{"horizontal_flip": false, "encoder_activation": "relu", "encoder_stem": "deep", "encoder_widths": [48, 96, 192], "fusion_encoder_inner_norm": false, "fusion_encoder_connector": "linear", "max_grad_norm": 0.5, "final_lr_fraction": 0}
Rows from block 3 of the image encoder of a small image-text matching model, named by matrix and row number. Rows with one number belong to one channel. Each number is 200 + 40 x the weight over its row's rms, rounded and kept within 0 to 999. All counts start at 0. After the name is the row's rms in percent of the matrix's.
Before each channel's rows are labels from the 100 images, of 14976, where the channel reaches its highest value: "peak on" is the class under the peak; "top examples" is what is common among them. Only what is clearly more common there than usual is listed. The data: pictures of board games with random positions, seen at a slant.
# convs0: first 3x3 conv, stride 2 (encoder.blocks.3.convs.0.weight, 96x48x3x3, each kernel summed), inputs 0-47
# convs1: second 3x3 conv (encoder.blocks.3.convs.1.weight, 96x96x3x3, transposed, each kernel summed), outputs 0-95

peak on: board
top examples: noughts and crosses
convs0.87,094,224,132,210,229,223,135,153,178,205,214,204,208,200,205,216,139,185,239,150,130,268,221,228,236,215,156,105,133,248,188,178,137,195,200,194,197,240,138,143,189,244,152,145,239,225,180,231,223
convs1.87,087,175,185,245,199,208,172,204,203,236,189,229,157,152,180,200,206,222,166,229,195,196,157,243,215,249,154,177,265,251,241,269,183,197,225,207,223,220,277,210,211,218,255,235,153,248,149,211,232,151,254,152,249,201,226,235,201,134,164,235,207,154,287,235,195,230,277,155,128,216,127,255,127,215,208,169,178,215,269,112,224,242,172,171,160,185,173,190,158,203,292,161,187,257,237,232,171

peak on: piece of the second side
top examples: noughts and crosses
convs0.48,112,275,226,217,265,159,231,223,180,123,248,221,213,261,233,229,196,127,169,259,214,244,195,227,266,221,170,215,202,262,217,182,169,181,195,150,185,201,182,254,152,224,216,181,262,275,227,258,224
convs1.48,098,158,190,238,204,236,192,204,214,149,207,171,119,192,152,195,191,194,150,197,158,159,119,211,217,247,183,187,253,205,276,200,196,188,186,102,279,209,275,264,231,227,235,204,164,204,220,208,209,211,171,146,226,196,210,112,210,234,163,247,246,227,202,214,187,180,204,163,182,282,109,196,181,229,208,225,216,157,235,216,258,174,247,231,198,205,202,213,100,214,289,214,116,227,144,235,184

peak on: board
top examples: noughts and crosses
convs0.77,102,229,209,227,313,218,187,229,189,282,236,265,165,204,210,246,196,191,283,181,151,296,252,206,218,218,208,182,179,228,180,206,207,189,176,135,155,216,216,176,158,275,198,217,201,215,179,242,253
convs1.77,098,189,197,221,206,206,161,196,198,249,248,258,160,204,207,185,189,205,184,206,235,216,159,222,217,228,196,170,261,300,283,273,195,205,177,223,215,193,260,226,218,152,258,254,169,231,147,178,242,125,202,163,215,222,253,209,200,163,175,241,221,127,314,220,222,256,259,185,98,212,155,209,111,211,205,181,178,209,268,147,197,226,193,181,160,184,174,204,157,210,259,162,219,252,257,232,178

peak on: board
top examples: noughts and crosses
convs0.16,083,226,153,200,272,213,200,200,191,195,194,212,283,180,219,228,189,230,241,237,204,305,233,226,215,261,216,190,194,189,156,94,215,234,228,185,138,252,200,214,214,254,185,203,175,134,201,163,282
convs1.16,105,191,251,263,179,215,180,257,216,236,227,220,190,203,188,193,209,221,188,236,215,150,158,261,197,251,154,213,255,270,262,217,187,182,170,267,236,201,249,260,226,223,247,281,183,240,194,205,205,180,247,187,290,197,231,244,175,134,184,271,222,165,211,248,244,257,281,196,157,239,132,213,116,244,211,164,186,202,264,128,238,216,191,186,166,159,178,197,156,204,277,173,210,252,243,215,184

peak on: board
top examples: draughts
convs0.65,092,173,196,133,156,232,152,176,141,237,117,206,256,192,187,190,155,202,170,170,167,174,161,209,118,136,200,145,189,210,159,202,190,234,185,245,191,171,180,142,255,184,208,137,143,160,170,151,139
convs1.65,104,259,180,258,233,160,259,175,152,154,201,237,242,214,127,179,112,181,192,132,206,207,216,198,218,132,195,177,206,195,213,147,231,179,195,231,193,157,148,178,206,138,204,166,196,167,133,191,241,187,119,224,194,168,210,152,192,184,179,126,111,197,233,205,164,148,165,158,241,165,280,130,242,181,213,208,189,158,218,220,120,208,251,189,176,278,234,260,202,223,158,160,248,183,166,178,262

peak on: piece of the second side
top examples: noughts and crosses
convs0.72,096,146,287,194,210,202,238,218,158,273,154,284,202,122,146,230,215,171,197,198,207,211,192,149,138,182,216,192,202,201,203,202,154,239,168,233,191,132,222,220,259,211,231,156,113,160,150,183,199
convs1.72,083,152,242,227,178,207,272,229,146,92,166,235,197,257,202,198,171,218,192,188,220,228,204,228,235,198,170,265,194,232,193,178,224,171,104,144,277,240,185,298,227,193,255,225,163,235,150,182,233,225,169,172,255,206,243,164,207,205,231,208,192,188,183,228,216,190,209,173,215,153,175,142,182,280,243,223,259,203,169,182,175,148,270,251,155,176,242,291,194,257,207,157,210,186,177,217,279

peak on: board
top examples: noughts and crosses
convs0.90,108,179,200,215,182,267,199,218,124,344,217,168,175,103,180,221,168,158,172,236,188,191,196,168,209,203,207,182,197,236,178,148,164,207,223,222,171,213,171,176,199,216,167,152,231,149,107,217,208
convs1.90,108,222,176,226,231,246,224,206,160,148,249,224,159,260,173,204,138,176,151,160,145,142,222,225,225,202,264,221,229,188,247,153,243,242,230,194,274,189,236,149,235,193,222,190,193,163,156,208,145,242,162,197,172,209,196,131,276,242,142,166,200,179,216,238,176,119,164,165,274,246,149,196,168,245,257,170,225,139,281,168,186,216,233,250,211,275,220,234,185,186,238,143,247,170,137,194,198

peak on: board
top examples: noughts and crosses
convs0.59,084,191,196,270,274,212,220,167,157,199,232,144,234,213,270,240,200,122,250,171,172,198,246,220,269,234,195,183,164,265,211,147,217,195,194,179,171,225,205,205,227,267,111,195,243,225,154,237,246
convs1.59,095,199,169,206,166,198,194,195,230,261,265,229,179,185,141,205,180,180,194,155,226,209,138,246,194,197,168,173,256,243,247,241,169,202,164,182,224,198,254,282,215,202,205,250,142,252,151,179,259,133,251,174,240,186,251,214,168,168,201,260,217,117,277,226,207,226,230,200,126,211,151,193,147,296,202,196,186,180,261,148,156,259,166,153,167,165,169,138,129,238,226,179,184,252,236,235,208

peak on: board
top examples: noughts and crosses
convs0.56,084,204,168,197,236,211,192,198,127,239,216,196,209,121,204,295,164,207,185,240,176,244,215,238,214,224,138,211,206,204,187,137,213,261,225,130,100,235,200,199,173,204,188,209,221,183,229,201,310
convs1.56,091,187,205,277,194,221,152,253,188,234,214,195,164,226,212,204,231,238,155,187,191,176,185,287,211,225,163,166,318,235,248,225,205,158,150,241,245,206,253,255,227,196,244,225,163,208,166,227,236,202,203,166,238,213,180,178,198,168,143,239,191,152,275,224,274,268,251,160,208,235,156,214,161,153,208,145,176,161,269,128,210,215,179,204,218,146,196,188,113,204,265,162,196,288,196,227,157

peak on: board
top examples: noughts and crosses
convs0.88,076,257,183,242,230,154,202,167,187,193,238,177,194,236,279,192,176,172,246,199,189,268,243,236,265,294,203,196,216,217,201,226,141,213,206,156,258,252,236,202,151,259,213,216,261,221,274,244,232
convs1.88,097,183,218,245,165,200,148,232,216,252,197,244,178,177,137,211,215,220,206,212,215,175,146,276,200,206,148,162,273,272,246,213,135,208,170,187,248,216,269,277,209,209,226,285,143,234,164,212,232,153,226,157,253,214,194,217,179,150,167,258,218,162,234,228,208,236,253,158,153,209,149,229,134,237,200,172,191,186,287,151,185,246,153,182,145,163,179,151,139,202,273,170,177,255,234,213,175

peak on: piece of the first side
top examples: noughts and crosses; stones on a line grid
convs0.46,083,135,171,210,129,253,178,223,228,200,180,216,189,311,166,173,186,244,160,118,195,163,171,230,159,146,272,167,181,215,147,185,184,186,202,215,135,194,269,243,151,154,188,156,215,189,197,186,181
convs1.46,083,165,163,226,189,169,241,156,197,186,244,199,219,187,161,182,169,173,226,128,235,204,198,167,199,172,156,169,169,142,199,172,203,152,234,122,180,153,152,155,190,139,208,149,143,241,215,165,265,102,112,216,193,186,169,178,147,180,197,183,149,228,254,207,215,179,169,227,196,167,207,173,314,202,233,317,147,213,223,278,131,226,232,152,194,227,181,206,194,250,171,165,221,179,197,216,249

peak on: board
top examples: noughts and crosses
convs0.3,068,138,242,198,279,239,229,193,147,250,218,251,203,177,148,249,229,210,267,270,188,205,178,166,149,177,190,192,203,257,206,145,227,200,110,210,180,190,137,202,236,291,195,222,205,192,190,194,255
convs1.3,088,206,233,243,174,234,227,210,166,248,265,223,179,218,210,196,181,262,150,199,197,203,164,228,224,207,203,193,262,281,271,245,262,184,179,245,283,211,225,260,214,188,274,259,174,249,171,160,266,183,188,192,177,189,274,219,192,145,133,236,217,124,291,191,270,247,257,186,166,229,148,199,166,199,213,130,225,184,264,186,199,197,183,186,181,156,170,172,161,228,204,161,174,261,258,244,189

peak on: board
top examples: noughts and crosses
convs0.50,108,243,199,258,252,164,209,188,189,183,247,177,198,249,270,232,188,148,222,213,186,272,262,233,261,257,161,186,178,249,231,170,205,181,225,165,215,243,197,228,141,238,213,179,274,271,258,261,219
convs1.50,102,168,182,250,205,224,136,282,178,139,164,193,146,194,138,197,181,205,153,177,176,159,151,252,213,232,176,161,305,245,250,213,201,223,146,203,255,193,263,282,231,196,241,240,164,192,143,227,214,189,215,147,237,254,216,156,191,203,133,230,216,202,230,222,200,251,184,127,176,237,105,215,151,223,196,178,217,146,278,163,207,230,214,241,198,190,209,165,134,198,232,168,131,237,188,237,171

peak on: piece of the first side
top examples: draughts; noughts and crosses
convs0.41,109,134,180,162,173,242,167,149,188,187,118,186,183,230,143,148,229,196,200,165,177,158,228,147,138,143,230,163,157,182,193,267,200,272,182,246,261,154,225,181,227,176,193,145,185,127,183,190,167
convs1.41,105,221,169,266,201,151,245,128,238,206,204,242,239,211,143,157,139,176,250,135,250,187,153,190,192,198,205,203,170,193,183,187,199,117,218,192,183,158,124,134,195,182,189,179,157,191,209,160,281,163,110,212,192,156,158,170,177,168,197,156,185,214,230,125,166,143,140,231,188,168,232,161,246,212,199,213,159,209,195,284,104,163,249,177,186,249,220,261,183,240,200,215,252,184,181,155,262

peak on: board
top examples: noughts and crosses
convs0.19,081,216,186,230,299,227,185,192,188,279,214,242,270,185,204,238,163,203,264,176,172,252,141,212,151,171,140,180,182,242,239,192,211,237,258,123,123,266,173,227,179,236,199,191,191,187,225,208,220
convs1.19,097,181,196,227,224,205,230,231,203,218,238,221,203,173,191,205,225,210,177,193,231,195,147,279,155,219,129,187,273,230,245,250,169,210,160,230,242,186,240,264,203,195,221,287,182,193,153,180,260,167,240,131,247,193,219,210,164,156,190,272,247,112,261,261,273,263,283,210,130,227,156,215,130,221,212,189,184,227,258,132,224,232,188,196,169,162,186,191,159,215,260,169,180,254,219,211,156

peak on: board
top examples: noughts and crosses
convs0.26,115,192,226,228,219,171,202,162,273,170,245,176,145,201,259,203,173,291,265,146,229,248,212,206,199,222,193,255,226,213,232,176,277,214,205,163,157,289,245,188,167,255,175,277,220,212,223,209,228
convs1.26,117,206,287,186,216,235,151,258,195,223,183,166,177,115,252,280,213,167,161,191,160,167,269,234,180,245,260,181,229,224,207,201,141,289,102,191,209,177,212,242,181,139,161,208,268,214,163,176,212,200,232,257,228,196,182,259,145,185,157,190,208,131,206,225,168,204,196,189,133,230,158,194,139,202,156,190,216,189,227,161,212,195,170,211,251,192,157,159,229,130,217,274,151,240,238,214,141

peak on: board
top examples: noughts and crosses
convs0.49,112,222,152,243,233,169,166,136,186,166,239,158,198,212,235,234,154,172,219,167,173,222,235,214,274,262,148,173,191,259,185,157,187,205,190,144,140,206,196,201,101,224,173,185,282,251,198,201,267
convs1.49,088,182,206,212,177,181,150,238,222,257,199,229,170,177,132,203,198,209,178,216,202,188,124,253,195,190,150,194,269,241,254,228,151,193,164,204,231,217,278,280,198,196,231,268,138,221,175,194,233,140,246,172,234,217,184,230,173,171,173,236,204,140,228,247,206,227,285,166,135,209,141,209,137,253,200,178,189,203,252,146,191,240,147,160,143,155,167,160,133,215,287,141,177,250,245,220,162

peak on: piece of the second side
top examples: noughts and crosses
convs0.76,113,142,206,257,219,163,190,203,167,239,200,171,218,147,176,229,186,225,236,231,173,160,182,136,200,177,140,188,210,215,163,124,159,118,179,148,86,135,207,188,176,250,152,199,190,167,166,192,243
convs1.76,089,190,231,256,164,161,227,216,245,260,307,189,216,263,164,139,180,230,227,230,203,203,141,216,184,196,175,266,255,266,275,253,203,154,242,220,237,211,256,264,191,265,212,272,217,237,224,189,170,235,209,170,186,199,282,240,230,211,195,250,208,129,240,247,245,211,187,196,247,125,192,224,115,264,223,186,236,230,180,140,198,182,183,191,169,216,190,130,224,237,212,171,236,206,217,214,160

peak on: board
top examples: noughts and crosses
convs0.36,083,227,199,156,176,182,208,144,136,187,153,249,276,183,195,206,153,194,192,222,174,280,162,293,209,202,156,182,151,132,241,181,171,227,234,268,167,256,159,178,198,183,197,191,152,151,251,165,233
convs1.36,073,237,169,221,202,214,253,198,207,162,329,206,239,179,219,230,224,190,226,214,235,238,153,228,143,155,159,232,186,167,190,239,185,169,208,274,179,194,213,239,203,265,269,183,197,205,141,183,271,158,209,143,230,176,206,234,190,159,198,244,278,253,162,241,245,222,252,265,192,218,232,160,166,165,250,198,186,243,183,130,235,166,255,127,166,234,191,290,191,218,228,186,176,228,292,187,232

peak on: board
top examples: noughts and crosses
convs0.27,092,221,168,250,254,268,187,159,162,224,259,197,141,219,188,208,163,138,216,134,155,195,212,198,237,219,184,136,139,222,205,212,104,196,136,170,214,169,173,177,225,256,191,131,253,225,188,232,239
convs1.27,095,186,169,207,170,202,197,173,191,260,209,236,199,184,160,178,187,200,177,172,200,167,144,228,197,193,159,155,285,255,251,237,190,199,199,213,264,191,270,241,173,212,239,251,136,251,177,173,283,150,232,201,227,182,298,230,163,137,209,240,172,122,281,210,213,247,236,184,142,209,165,222,173,261,226,155,162,203,244,158,172,263,186,172,176,203,180,126,136,209,250,131,210,248,253,247,198

peak on: board
top examples: noughts and crosses
convs0.15,113,196,220,146,200,208,219,224,105,202,107,215,262,172,153,238,153,166,185,234,201,232,203,180,165,170,138,147,182,168,180,190,139,219,277,216,154,188,157,210,196,217,192,113,148,147,204,205,238
convs1.15,095,250,149,213,274,228,251,247,184,111,259,213,204,232,178,213,165,167,203,186,172,218,183,261,246,152,208,252,225,219,246,161,289,218,192,196,206,260,227,226,242,188,260,176,214,198,155,221,149,280,181,195,193,177,186,137,222,217,154,163,193,218,181,254,183,182,204,132,257,178,245,172,225,228,239,216,227,140,250,180,185,179,271,253,160,236,251,303,186,240,205,141,258,204,148,235,227